{"model": "audio captioner", "encoder_kernel_size": 5, "encoder_expansion": 4, "fusion": "cross_attention", "decoder_mlp_ratio": 2, "residual_init": "zero_last", "precondition_frequency": 32, "weight_decay": 0.3}
Rows from block 3 of the audio encoder of a small audio captioner, named by matrix and row number. Rows with one number belong to one channel. Each number is 128 + 24 x the weight over its row's rms, rounded and kept within 0 to 255. All counts start at 0.
After each channel's rows are labels from the 100 clips, of 14976, where the channel reaches its highest value: "band" is the frequency band that holds the peak. Only what is clearly more common there than usual is listed. The data: synthesised imitations of 52 everyday sounds, one a clip.
# convs0: expand pointwise conv (encoder.blocks.3.convs.0.weight, 256x64x1x1), inputs 0-63
# convs1: depthwise 5x5 conv (encoder.blocks.3.convs.1.weight, 256x1x5x5, trained with AdamW), a 5x5 kernel
# convs2: project pointwise conv (encoder.blocks.3.convs.2.weight, 64x256x1x1, transposed), outputs 0-63

convs0.85 [128 122 132 115 143 156 142 148  77 141 151  84 111 105 158 128 122 119 136 134 131 168 131 171 143 150 142  85 165 102 101 102 122 159 172 101 129  79 125 161 135 123  86 109 125 112 135 130  79 146 128 138 134 119 154 159 155 137 131 156  81 137 129 132]
convs1.85 [126 119 143 173 169 116  92 116 108 127  89 148 138  89 139 167 155 141 134 141 167 134 110 126 115]
convs2.85 [114 119  96 138 122  71 152 142 127 131  97 150 106 142 133  83 129 118  99 118 103 137 142 145 205 150 115 133 142 119 156 151 144 115 135  92 123  94 118 128 168 141 125 139 157 155 144  75 104 105 137 122 136 181 115 142 124 102  96 120 102 116 125 132]
band: 500 to 1000 Hz

convs0.254 [159 100 116 120 134  71 102 147 128 159 124 133 105 161 141 127 108  99 166 125 105 114  78 133  90 111 167 171 120 131 141 119 129 109 121  95 154 129 143 137 169 142 135 165 119 110 139 115 110 126 115 124  87 159 147 157 136 137 163  76 146 148 124 157]
convs1.254 [116 128 128 100 112 155 197 149 125 101 142 141 112 116 112 126 140 162 138  93  96 125 146  97 104]
convs2.254 [147 112 131 109 155 118 109 100 118  99 137 142 135 104 124  56 141  91 139 146 155 128 101 159 136 120 139 139 147 146  94 104 155 129 135 133 156  67 105 126  92  87 138  94 104 164 147 117 130 146 132 122 176 122 118 107 132 161 115 143 115  92  99 126]
band: 1000 to 2000 Hz

convs0.104 [136 102 113  98 131 125 122 116 130 129 100 159 192 148 124 120 157 128 134 153 101 125  96 159 135 140 137  81 145 159 150 132 129 178 113 130 109  84 137 166 161 110 138 133  91 121 163 118  96 155 100 107 157 155  99 123  93 141 162 123 129 112 155 125]
convs1.104 [136 124 120 139  99  73 109 127 116 103  90 107 129 160 141 102  97 170  97 154 109 135 134 104 137]
convs2.104 [113 115 139 131 128 114  75 103 133 127 117 136 205 128 117 129 150 160  88 145 133  95 186 123 145 165  97 136 130 124  98 129 158 125 100  96 102 136 122  96 134 131 150  97  96  86 121 117 145 127 173 101 117 118 128 165 145 123 124 111 121 140 103 126]
band: 0 to 250 Hz

convs0.93 [155 128 109  91 106 138 139 150 103 142 128 144  99 139 130 107 113 133 116  89 120 117 148  85 117 161 139 109  85 146 119  87 150 105 154 134 124 139 119 111 130 182 176 117  96 114 129 131 109 115  98 133 189 118 101 116  91  99 154 115 164 164 136 135]
convs1.93 [116 111  97 113 109 139 157 108 106 122 172 172 122  97 112 121 153 124 117 127  94 104 101  86 107]
convs2.93 [141 134 156 211 158 128 144 106 128 150 111 172  96 114 135 138 113 140 145 168 153 154 134  94 121  99 109 124 126 141 137 137  89  93 114 141 138 167 148 116 130 145 133  91 130  96 109 144 140 111  92 114 155 172 141 156 101 158 114 145 138 125 105 126]
band: 500 to 1000 Hz

convs0.72 [110 110 171 107 140 156 137 120 195 106 151 110 125 124 145 121 138 133  99 115 146 111 152 120 114 114 106  70 139 151 112 115 136 143  88 123 126 101 154 108 164 138 117 131  84 133 203 148 136 133 114  85 152 144 122 134 114 166 142 124 115 131 121 154]
convs1.72 [131  98 134 122 144 168 151 114 170 112 118 106 123  78 137 160 120 156 101 142 100 173 130 117 120]
convs2.72 [156 136 135  97  85 153 109 139 108 157 122 115 130 156 139 108 131 134 165 107 108 111 151 108 144 175 134 113 153 120 169 112 119 175 132  93 166 158 154 107 112 138 172 150 157 160 115 139 131 133  96 147 139 101 148 133 156 167 157 162 117 117  95 109]
band: 250 to 500 Hz

convs0.16 [117 103 161 131  98 103 166 158 101  96 115 114 157 163 139 109 103 151 127 104 151 140 180 138 145  92 116 139 148 125  83 129 100 143  98 149 145  82 106 100 119  71 115 144 130 111 100 118 111 134 136 128 115 118 138  95 137 141  96 144 131 146  86 151]
convs1.16 [ 95 109 115 144 175 108 106 104  95 142 127 138 116  98 149 132 118 134 136  86 135 175 159 141 102]
convs2.16 [140  81 123 164 141 143  85 108 173 113 164 117 150 104  77 164 147 128 123 127 129 144 132 148 148 144 141 137 158 146 158  75 174 131 131 114 117 135 113 105 156 161 104  83 131 116 130  84 101 118  94  95 138 129 147 120 133 139 149 132 133 156 116 121]
band: 2000 to 4000 Hz

convs0.106 [163 135 117 124 124  81 132 147 126  79 122 128 116 135 129 102 162 163 136 125 106 110 187 160 146 142 145  95 102 142 176 118 109 130 167 149  92  87 150 134 125 124 117 141  89  77 119 155 124 132 178 111 114 116 127 108 137 143 117 155 126 101 116 132]
convs1.106 [132 113  86 100 107 173 129 137  95  89 156 126 135 106 129 114 145 159 155 103 126 102  94 130 104]
convs2.106 [127 108 157  73 103 173 144 126 152 125 116 146 134  90 161 114 150 125 116 131 116 161 110 164 127 135 162 127 176 145 121 109 117 128 140 127 133  99 118 128 104 102 132 134 112 138  94 125  71  98 165 154  86  84 112 121  97  87 139 130 154 125 129 109]
band: 4000 to 8000 Hz

convs0.116 [144 108 105 125  93 127 129  96 147 116 146 110 135  86 121 118 129 118 159 143 148 129  87 156 146 111 120 147 156 113 103 105 117 146 135 163 117 149 105 141 190  84 129 121 129 176 124 154 155 130 142 125  94 120 103 120 148 156 169 100 164  97 153 170]
convs1.116 [103 121 126  89 122  89 147 148 120 140 168 139 122 113 124  75 105 106 146 151 116 100  94 142 153]
convs2.116 [151 125 134 119 107 112 114 124 109 128 169 148 113 153 160 111 149 144  99 157 161 136  98 149  98 128 131 139 130 100 162 141 120 112 121  92 171 126 141 117 118 113 129 160 167 148 142 134 140 173 125 116  74  93 158 143  96 109 117 104 110 164 133 191]
band: 0 to 250 Hz; 250 to 500 Hz

convs0.64 [144 157 120 129  71 135 130 125 105 113 164  91 109 114  91 110 115 140 150 145 143 166 134 101 130 129 139 112  97 114 119 121 174 155 140 155 156 138 168 111 135 112 151 140 127 156  91 144 123 160 125 148 150 150 121 169 141 125 158  89  74 136 172 130]
convs1.64 [118 142 128 128 137 141 147 130 112 128 120  97 120 125 171  88 110 124 137 181 113 113 106 165 185]
convs2.64 [107 127 148 122 125 124 101 153 138 144 148 115 148 146  95 156 181 181 115 142 142 127 106 121 140  98  83 159 112 123 122  85 139 128 113 102 153  99 120  91 101 110 135 109 144 160 137 147 142 164 124 149 123  95 129  97 106 123 144  78 110 168 164 154]
band: 250 to 500 Hz

convs0.9 [143 117 106 113  83 144 120 133 140 149 141 147 166 111 118  91 146 112 144 158 151 187 110 101 137 131 124  88 166 103 157 134 119 173 131 114 164 105 129 139  92 146 112 144 138 150  86 104 156  89 126 109 102 157  98 139 140 107 122 144 152 108 109 157]
convs1.9 [112 103 152 154 137 100  84 141 204 162 117 106 130 119 128 129 119 108 119 131 140 103 139 116 128]
convs2.9 [105 152 163 156 127  90 121 148 138 145 138 149 158 100 133  79  83 130 110 149 112 108  98 120 145 130 118 131 138 111 139 173 153 122 147 149 169 167 111 178 120 127 169 134 139 112 117 108 150 138 147 143 133 112  81 136 137 152 148 118 106 113 179 163]
band: 1000 to 2000 Hz

convs0.115 [158 113 116  98 116 127 122 112 112 109  98 162 156 137 153  85 148 147 155 159 142 126 131 119 133 124 105 160 112  87 110  95 104  66 118 120 143 126 167 104 145 121 135 176 155 124 156 150 127 113 154 116 175 158 128 120 146 107 114  85  97 127 100 140]
convs1.115 [149 101 151 119 144 100 156 182 145 133 118  92 121  85 109 105 102 111 120 102 123 154 141 156 135]
convs2.115 [147 119 167 101 165 136 108 128 149 128 176 124  94 126 105 152 105 111 146 131  98 146  80 111 115 121 133 155 127 132 161 150 120 116 145 153 161 117 103 148 105 118 113 126 167 129 109 157 144 160 101 120  66 114 151 128 137 106  78 115  98 112 157  99]
band: 500 to 1000 Hz

convs0.101 [106 135 163  84 154 166 102 145 147 169 152 168 142 132 118 121  86 169 126 136  75 116 129 122 128 103 137 112  87 115 156 119 121 108 164 127 106 138 135 173 161 141  97 121 103 114 123 137 156 135 143 103 144 100 179 121 133 129 138 108 144 133 149  95]
convs1.101 [132  88 142 108 117  82 100 152 156 145 145 108 105 133 131 132 131  86 123 173 164 117 123 106 147]
convs2.101 [ 86 154  78 115 140 123 114 124 119 148 147  92 141 148 120 149 124 114 122  92 125  82 131 111 142 123 105 114 102 136  98 105 116 173  90 123 151 114 124 134 115 101  67 162  97 105 160 117 113 124 126 117 140  76 158 163 161 125 109 154 107 143 132 129]
band: 0 to 250 Hz

convs0.183 [109 125 145 149 128 112 104 153 134 129 136  92 166 118 137 150  94 110 121 136 143 108 129  69 109 153 138 143 137 101 120 173  78 123 136  80 139 111 139  80 140  94 106 161 129 182 144 105 122 151 120 144 121 122 169 159 146 101 127 150 155 151 121 134]
convs1.183 [156 144 160 145 142 179 152 135 107 134 116  98 111 104 117 100 109 101 128 143 138 136 129 175 170]
convs2.183 [146 121 115 128 109 108 122 136 168 160 147 110 129 105 129 183 175 178 135 123 112 104 101 107 101  97 117 118 124 115 113 117 126 117 106 116 124 177 113 108 118 100 117 129 159 132 150 116 131 124 113 111 101  63 121 154  71 107  85 134  96 133 133 129]
band: 1000 to 2000 Hz; 500 to 1000 Hz

convs0.129 [166 104 123  90 137  95 143  87 114 141 147 136  87 137 137  75 135 145 126 128 157 131 119 124 164 112 104 135 137 101  79 172 118 160 105 123 134 120 158 128 117 158  82 110 125 116 142 125 116  98 128 133 152 140 124 150 174 133  98 155 161 107 173 132]
convs1.129 [124 102 142 123  95 160 141 123 109 122 131 133 126 112 108  94  89 119  98 101 160 170 126 166 165]
convs2.129 [ 64 115 148 147 107 119 109  97 114 140  90  85 112 106  85 118 156 114 108 105 133 142 159 155 183 101 122 114 142 137 132 129 153  99  79 121 144 116 126 127 173 135 110 130 100 142 121  85 134 118 128 113 124  91 144 122 126 150 123 121 180 151 135 133]
band: 500 to 1000 Hz

convs0.232 [135 123 113 114 104 157 118 107 106 144 143 114 172 119  84 174 113 119 127 175 124 121 142 145 102 150 128 183 123 103 131 175 143 120  95 148 103 135 138 160 168 118 137 148 114 128 161 147 101 113 148 113 162  75 150 114 107 129  99 151 134  90 130 118]
convs1.232 [140 117 123 123 162 100 114 165 108 103 130 155 120 101  97 136 168  75 139 123 123 119 115 139 174]
convs2.232 [104 175 111 112 121 144 111 147 111 117 129 108 144 149 130 132 109 138 134 106 109 146 169 145 139 122 143  92 150  80 116 168 154 142 131 130 139 131  82 129 116 113 197 156 129  93 144 142 125 116  98 107 167  95 109 167 136 163 100 125 162 125 145  98]
band: 250 to 500 Hz

convs0.58 [180 112 115 115 147 129 173 110 119 123 103  67 110 145 113 137 158 127 150 137 157 131 168 165 139 132 143 127 138 113 142 152 144 135 171 132 114 156 136 174 159 139 144 145  97 135  73 144 167 120 117 143 159 154 141 127 156 169 121 128 143 135 118 101]
convs1.58 [138 130 167 136 156 106 142 121 141 154  73  89 100 102 126 139 150  91 129 140 122 151 104 121  95]
convs2.58 [151 147 161 172 160 138 106 120 102 137 112 112 119 125 161 100 138 131 161 112 137 168 171  78 132 109 121 109 132 127  93 138 120 147 131 154 154 175 128 113 121 142 156  88 167  90  96 130 148 151 137 128 162 150 113 156 171 114 114 141 123 158 139 109]
band: 500 to 1000 Hz

convs0.131 [104  98 161 106 167 113 132  97 162 117 136 146 160 119 135 109 121 117 104 103 101  97 134  93 127 119  94  96 140 125  80  94  97 121 119 124 123 112 133  88 149 109 114 127 161 137 146  95 110 111 140 120 151 140 103 105 120 125  86 157 198 131 110 105]
convs1.131 [146 139  90  99 126 132 135 119 106 142 144 139  97 121  90 102 111 117 157 117 147 121 197 145 151]
convs2.131 [140 136 119 138  78 134 118 174 110 110 144 179 112  63 120 130 143 134 108 165 128 156 157 127 122 140 119 124 154  98 117 140 151 158 129 158  80 139 165  88 138 108  96  76 128 119 135  98 145 115 147 112  93 129 124 141 104 109 145 103 136 126 109 142]
band: 0 to 250 Hz

convs0.246 [138 128 168 139 127 142 106 160 138  86 133 134 147 111 152 140  86 144 136 132 179 175 131 145 119 113 118 120 122 104 173 122  79 150 141 142 168 136 132 111 143 129  59 162  99 140 161 134 142 145 125 126 122  68 132 127 128 161 117 140 144 129 148 119]
convs1.246 [129 147 138 147 111  92 109 137 163 131 117 124 145 136 141 104  86  78  84 108 145 150 134 135 168]
convs2.246 [162 102 137 116 135 161 163 154  92 184  78 119 123 126 111 146 117 133 130 168  94 120 116 132 142 111 101 167 122 115 106 135 115 130 162 104 148 126 124 151 161 117 117 127 102 101 105 165 135 147 115 132 125 130 131 150  80  80 146 165 143 129 127  81]
band: 500 to 1000 Hz

convs0.123 [104 125 138 136 112 128 151 167 143 163 146 118 164 103 135 142 119 153 108 138 142 111 149 119 176 153 126 134 138 186 167 170 188 133 156 105 142 170 122 166 165 150 127 144 103 159 143 117 134 153 106 142 110 143 156 125 108 124 114 141 107 128 145 164]
convs1.123 [136 133 165 118 147 138 122 143 127 146  81  88  89  78 125 132 118 143 138 151 160 144 161 112 144]
convs2.123 [132 122 148 164 152 118 145 124 128 105  61 125 120 144 151 123 138 116 145 116 151 193 129  97 150 138 125 134 143 125 117 142  92 133 153  70 106 121 148 186 142 147 144 170 131 136 115 163 139 171  94 127 141 105 123 127 166 103 114 144 107 126 141 130]
band: 2000 to 4000 Hz

convs0.109 [134  74 121 119 162 115 127 111 122 145 141 114  87 144 166  80  91 157 124 130 147 126 134 110 176 148 148  85 133 113 116  97  84 123 163 142 111 141 174 122 121 176 106  73 125 138 130 136 115 138 129 121 157 141 165 129 121 140 111 107 134 144 130 155]
convs1.109 [150  96 115  96 138 160 129  88 151 109 147 145 139 111 139 130 156 116 132 109  93 171 106 158  95]
convs2.109 [139 135 119  82  95 156 132 117 127 151 167 145 163 169 102 158 170 131 167 155 117  82 142 152 114 125 147 169 105 133 123 118 156 160 104 137 123 147 164  74  92 111 140 150 139 140 120 137 158 120 117 121 148 134 126 136 168 152 114 133 168 108 124 127]
band: 0 to 250 Hz; 250 to 500 Hz

convs0.172 [ 70 141 152 129 134 162 121 141 115 154 156 157 140 117 144 153  86 139 137 127 190 150  90 134 125 128 153 138  88  99 123 134 117 117 172 105 121 173 125 136 138 139 158 119 130 140 124 127  89 142 138 106 156  96 120 150 125 130  97 110 171 173 150 134]
convs1.172 [ 87 109 146 143 154  86 131 125 131 141 141  96 103  90 126 140 104 102 113 104 146 161 169 142 147]
convs2.172 [154 132 146 163 128 120 127 172 117 166 135 148 116 102 137 130 145 100 124 122 127 136 131 132 137 122  71 152 135 140 138 160 115 178 149 148 167 141  79 120  87  76 125 104 134 116 170 125 141 122 110 122  97  85 116 134 126  89  88 109 115 118 113 160]
band: 500 to 1000 Hz

convs0.53 [146 151 116 128 113 126 122 164 106 132 130  97  86 110 161  97 111 112 150  96 124 117 148 103 146  82 131 127 141 100 126 139 136 115 133 189 180 108 100 147 110  77 113 116 127 134 129 167 135  95 135 118 129 117 130  77 144 110 125  76 116 155 103 134]
convs1.53 [122 136 142 119 115 125 165 135 140 141 141  93  71  94 118 124 101 100 152 158 136 104 103 143 170]
convs2.53 [129 130 135  81 172 120 125 118 109 127 137 126  96 114 113 119 148 150 140 164 121 113  49 130 144 172  92 139 100 133 106 147 157  98 111 151 149 116 141 146 128 113 123 124 135 142 140 113  99 162 144 129  92 173 127 112  92 126 145 143  64 129 129 135]
band: 1000 to 2000 Hz

convs0.249 [133 156  95 163 146 101 160 134 154 138 111 188 109 121 137  86 126  86 157  96 140 137 126 150 159 128 131 115 120 134 104 113  90 138 164 135 123 122 118 136 124 180 121 108 124 110 158  88 127 158 114 112 156 144 152  79 135 146 114  75 139 144 114 134]
convs1.249 [108 138 111 126 138 113 136 147 106 118  89 137 146 150 100  94 126 172 132 102 132  69  94 147 113]
convs2.249 [144  97 115 108 127 149  72 130 146 123 138 130 108 157 142 112 127 148 154 122 119 116 132  73 134 112 128 141 156 121 140 117 161 134 112 132  92  92 146 100 107 172  93 150  84 146 170 141 140 114  88  90 174  83 141 131 142 162 151 131 106 129 133 116]
band: 4000 to 8000 Hz

convs0.207 [126 148 124 123 117 133 136 103 105 113 163 120 140 123 162 137 137 131 136 177 155 141 105 104 128  87 110 156 109 109  66 122 151  88 113 125 175 120 138 130 103 127 149 114 103 169 151 126 109 119  94 122 136 103  89 169 102  88  87 145 146 130 127 164]
convs1.207 [118 142  93 126 108 130 164 157 109 116 103 104 138 136 121 101 150 156  85  92 110  96 109 127 167]
convs2.207 [142 124 177 116 106 139 127 100 133 139 155  89  99 142 107 189 113 136 142 144 162 147 124 147 127 123 175 120  89 115 153 140 132 103 139 109 136 169  98 106 124 141 131 141 117  98 158 124 164 168 148 107 126 166 132  98 115  99 126  89 125 131 167 158]
band: 4000 to 8000 Hz

convs0.0 [172 149 107 134 131 103  88 113 146 132 161 135 161 128  82 148 134 117  93 140 118 127 166 120 125 108 124 103 130 126 102 142 137 128 119 170 108 119  65 126 118 155 152 182 139 130 110 110  93  82 123 130 131  89 124 120 120 133  98 132 150 162 174 123]
convs1.0 [ 94 102 113  90 108 170 162 166 162 138 135  81  91 123 110 125 145 141 144 126 135 139 123 121 130]
convs2.0 [168 150 156 124 145 104 135 103 122 130 132 143 124 144 101 151  92 125  90 168 143 138 153 115 149 160 162 125 117 120 163 107 129 100 108 127 134 161 137 135 177 120 154 207 124 130 128 127 104 149 143 107 105 119 170 131 127 103 149 138 178 112 103 119]
band: 4000 to 8000 Hz

convs0.206 [154  75 158 110 104 132 162 119 100 113 140 110 105 118 142 105  89 140 137 134 132 110 141 169 125 110  93 138 155 118 113 145 116 126 122 112 161 171 161 114 141 190 178 132 176 115 129 154 128 133 130 145 116 127 115 102 104 112  77 147 141 117 152 142]
convs1.206 [105  90 115 114 154 154 122 145 150 141  95 113  97 113  94 123 131 124  92  95 166 158 147 134 159]
convs2.206 [ 92  88 108 101 139 135  80 139 144 157 116 129 100 101 148 101 161  94  87 114 132 129 108 136 105  97 135 122 165 137 117 149 151 140 145 106 122 117 113 159 166 148  82 112  97 159 137 138 114 159  89 147  97 100 121 120  91 147 135 112 113 113 138 169]
band: 500 to 1000 Hz

convs0.204 [ 81 107 159 140 122 100 118 141 116 129 130 130 138 151 124 119 110 147 117 126 121 131 110 130 174 113 150 104 116 159 121 100  91 118 184 103 148 158 142 111 117 130 119 125 165 171 133 150 119 132  91 149 143 100 108  83 107  85 118 103 102 173 104 172]
convs1.204 [125 114 149 150 150 134 116 124 118 111 120  91 107  67 147 126 134 164 146 109 112 150 119 183 143]
convs2.204 [159 139  75 115 114 129 121 147 165 165 138 185 107 137 124 105 123 120 148 138 123 135 104 142 132 126 134  93 117 109 152 133 104 166 136 129 129 128 130  96 123 127  95 133 134 119 126  69 100 110 153 105  98  60 140 142 156 143  88 171 116 124 104 130]
band: 1000 to 2000 Hz

convs0.227 [142 156 156 100 114 124 155 135 129 117 117 114 112 136 115 148 158 149  76 179  89  55 162 152 111 125 128 117 115 129 130 112 125 178 139 137 116 160 114 117 129 133 157 116 102 116  82 104 129 144 121 162 109 163  90 115 117 146 160 131 121 131 156 136]
convs1.227 [111  86 119 116 130 112 127 116 164 146 126 114 121 133 157 142 149  95 121  96 134 111  85 107  69]
convs2.227 [103 166 151 156  98 129 134 126 120 104 144 130 147 153 125 139  83 131 145 118 150 124  97  97 120 161 115 147 131 178 134  92 110 152 104 143 107 114 110 135 186 127 102 125 105 128 149  76 140  79 151 141 138 133  99  93 127 162 154 110 104 112 161 110]
band: 4000 to 8000 Hz

convs0.197 [ 94  85 146 127 174 136  95 115 137  90 140 144 134 156 130  75 102  96 131 127 140 118 111  77 168 140 109 116 123 143 145  99 133  87 179 121 136 136 136 108 118 170 132 151 146 132 125 163 117 123  91 135 141 135 141 108 152 112  88 134 138 175 134 129]
convs1.197 [112 127 133 128 139 125 147 136 119  98 149 131  91 105 147  94  97 162 133 130  77  97 171 163 123]
convs2.197 [115 122  86 116 153 128 108 162 159 132 116 145 163  95 105 140 143 105 183 135 144 141 120 133 137 155  87 123 113 111 166 144  96 140 140 167 101 128 102  78 148 120  98 151 160 134 128  92 138 136 164 145 119 147 114 109 103 143  65 131 137 118 123 145]
band: 0 to 250 Hz

convs0.100 [111 111 149  88 119 168 137 172 146 137 115 162 145  97 112 144 138 115 138 167 159  90 117 170 139 138  97 113 114 132 133 158 109 156  91 110  96 134 101 124 153 149 126 107 128 150 152 100 102 134 142 125 141  99 144 147 100 115  83 165 131 179 151 142]
convs1.100 [ 93 141  95 167 107 113 144  85 154 135 117 129 141 151  80 137 151 120 105 102 141 117  96 102 134]
convs2.100 [122 181 114 139 160 114 100 148 146 136 148 123 133 134 126 121 139 141 103 145 152 109 111 110 164 158 134 135 168 151 144 142  92 151 125 135 105 145 112 159  88 171 113 139 115 120 132  94 144 121 147  96 157 166  92 118 150  93 164 127 147  84 181 118]
band: 4000 to 8000 Hz

convs0.140 [117 127  98 154 137 162  76 132 157 117 120 148 138 106 113 123 150 132 139 153 143 127 135  46 112 143 137 102 138 131 163 148 121 120 102 119 148 112 135 113  87 165 129 147 117 110  88 148 112 110 111 114 109 109 121 108  97 135 135  82  66 154 138 116]
convs1.140 [142 139 125 132 132 183 141 140 159 112 143 136 111 110 120 151 150 126 137 149 140 189 177 100 128]
convs2.140 [136 141 105 122  96 145 145 115 134 154 101  59 122 165 131 150 149 161 157 160  81 116 119 109 108 107 128 128 138 125 108  99 141 177 102 120 144 120  72 141 133 108 140 147 147 133 125 119 123 103  93 145 134 150 147 126  57  97 139 140 134 123 133 126]
band: 2000 to 4000 Hz; 1000 to 2000 Hz

convs0.36 [101 109 154 118 133 153 211  78 157 147 135 115 146 134 105 182 170  88 123 131 133 122 167 122 111 147 136 117 131 122 131 124 124 129 143  99 108 119  87 140 110 127 159 164 118 130 130 125 150 126 193 132 143 123 123 120 140 138  97 122 150 159 125 133]
convs1.36 [ 99 135 173 157 107 109 128 144 103 115 145 137  85  87  97 145 121 150 126 122 118 136 134 163  87]
convs2.36 [135 177 134 102 138 183 116 123  66 131 128 125  82 158 109 108 166 115 156 168  76 140 126 115 116 119 109 125 156 157 126 118 114 131 117 136 168 142 146 165 141 113 150 140 143 159 112 120 123  94  82 131 127 116 141 140 172 105 134 131 140 142 139 140]
band: 2000 to 4000 Hz

convs0.112 [136 157 116 154 101 117 159 110 147 132 142 140 163 135 131 118 139  99 111 154 173 124 133 173 112 136  96 121 139 134  87 110 111 169 129 116  98  73 119 159 114 110 131 134  95 109 130 124 121 139 170 107  98 111 159  94 131 157 146 134 108 171 165 169]
convs1.112 [107 164 134 109 122  94 120 122 106 131 199 116  93 123 149 144 115 101 104 148 114 128 134 119 161]
convs2.112 [159 156 115 154 106  91 138 141  84 145  92 154 102 158 141  99 133 133 141 113 128  98 129 101 111 110 103 108 120 106 124 166 116 122 116  97 147 137 158 107 139 105 176 134 149 149 127 146  75 129 108 113 145 168 154 129 144  96 135  84 146 119  82 103]
band: 1000 to 2000 Hz

convs0.111 [176 104  80 126 118 161  79 126 137 143  97 118  90 147 130 113 143 123 132 121 127 148 110 132 115 105 178 138 125 153 121  63 158 118 126 103 135 151  95 125 142 114 150 108 120 107 147 118  92 118 122 138 119  83  79 144 142  97 117 115 166 147 111 138]
convs1.111 [145 167  87 129 119 166 130 132 120 101 134 152 152  93 127 155 117 104 108 130 172  89 102 123 141]
convs2.111 [129 158 114 131 149 142 126  68  99 125 106 139 120 112 154 136 131 132 102 130 142 149 116 108 120 182 109 121 154 131 111 155  94 207 118 114 126 125 160 145  86 108 122  85  94 131 157 108  96 148  99 116 140 117 149 138 149  93 114 139 146 128  98 125]
band: 2000 to 4000 Hz; 1000 to 2000 Hz

convs0.125 [136 126  94 123  93 107 137 102 146  90 129  95 149  99 122 103 148 114 172 152  99 145 136 155 130 133 140 149 158 138 102 166 103 168 121 113 153 134 145 111 111 142 159 131 122 136 133 123 129 165 174 173 131 157 136 110  99 177 163 142  94 130 159 103]
convs1.125 [126 139 109 126 108 120 158 138 123 104 124 119 139 146  82 150 158 163 144 127  83  80  95 110 102]
convs2.125 [142 118 131 103 128 102 152 145 122 116 145 134 177 107 159 136  99 111 107 118 128 120 141 102 130 166  99 121 109 102 130 100 156 121 148 172 175  98 147 118 144 131 101 159 123 117 143 148 152 102 121 157 153 175 127 120 109  88 118 180 138 140  77  94]
band: 4000 to 8000 Hz

convs0.20 [ 94 178 133 142 163 122 116 119 168 169 140 134 129 134 100 112 107  97 113 137 170 159 115 162  81  93 101  89 108 135 128 127 139 144 153 131  83 126 128 117 101 159 122 163  68 145 128 149 104 157 130 121 153 119  94 128 108 121 112 147 130 122 141 133]
convs1.20 [126 142 128 129  74 115 152 139 148  80  74 130 130 162 127 105 105 143 131 113 111 122  86 130 138]
convs2.20 [109  91 131 136  88 138 119 111 155 110 144 117 125 143 123 103 114 139 130 111 166 127  98  88 140 128 145 114  88  85 104 131 150  89 109  90  90 108 121 137 130 170  85 107  93 119 145 117 136  87 155 114 156 117 111  69 129 142 157 129 123 153 157 134]
band: 4000 to 8000 Hz

convs0.11 [136  82 133 117 161  99 111 130 113 148 104 101  75 157 142  95 100 138 133 123 103 111 120 135 149 119  89 154 188 155 180 128 147 148 156 117 121 153 138 102 113 110 165 168 146  97 101 108 131 135 122 119 127 119  92 152 134 141 131 144  98 153 150 141]
convs1.11 [118 126 124 138 119 139 147 116 105 126  91  90 105 151 156 133 103 102 135 158 148 181 174 123 103]
convs2.11 [129  77 126 110 184  98 117 153 107 146 126 106 162 114 136 125 158 121 133 125  97 139 150  84 154 148 132 129 162  94 154 182 153 104 125 143 119 137 143  89 119 145 122 145 158 125 126  99 127 132 119  96 164 144 101  96 126 161  93 146 158 143 155 140]
band: 0 to 250 Hz

convs0.80 [128 121 127 163 188 139 143 127 133 129 122 162  58 130  88  79 130 145 135 124 103 137 131 136  86 121 149  85 124 129 120 125 165 129 157 106 116 137  73 165 125 115 136 166 168 117 118 138 141 118 123 129 111 122 138 163 126 122 112 123 129  86  92 130]
convs1.80 [132 139 125 115  95 148 120 121 103 124 135  93  91  95 109 180 160 140 145  98 154 173 128 121 130]
convs2.80 [139 103 143 132 105 150 139 125 111 148  79  76 133 124 120 135 144 118 167 107  79 125 137 142  78 113 105 172 144 110 171  82 128 130 100 134 116 130 171 141 121 124 111 129 127 156 109 170 147  80 111 141 142 119 167 112 112 118 144 104 125 146 122  98]
band: 0 to 250 Hz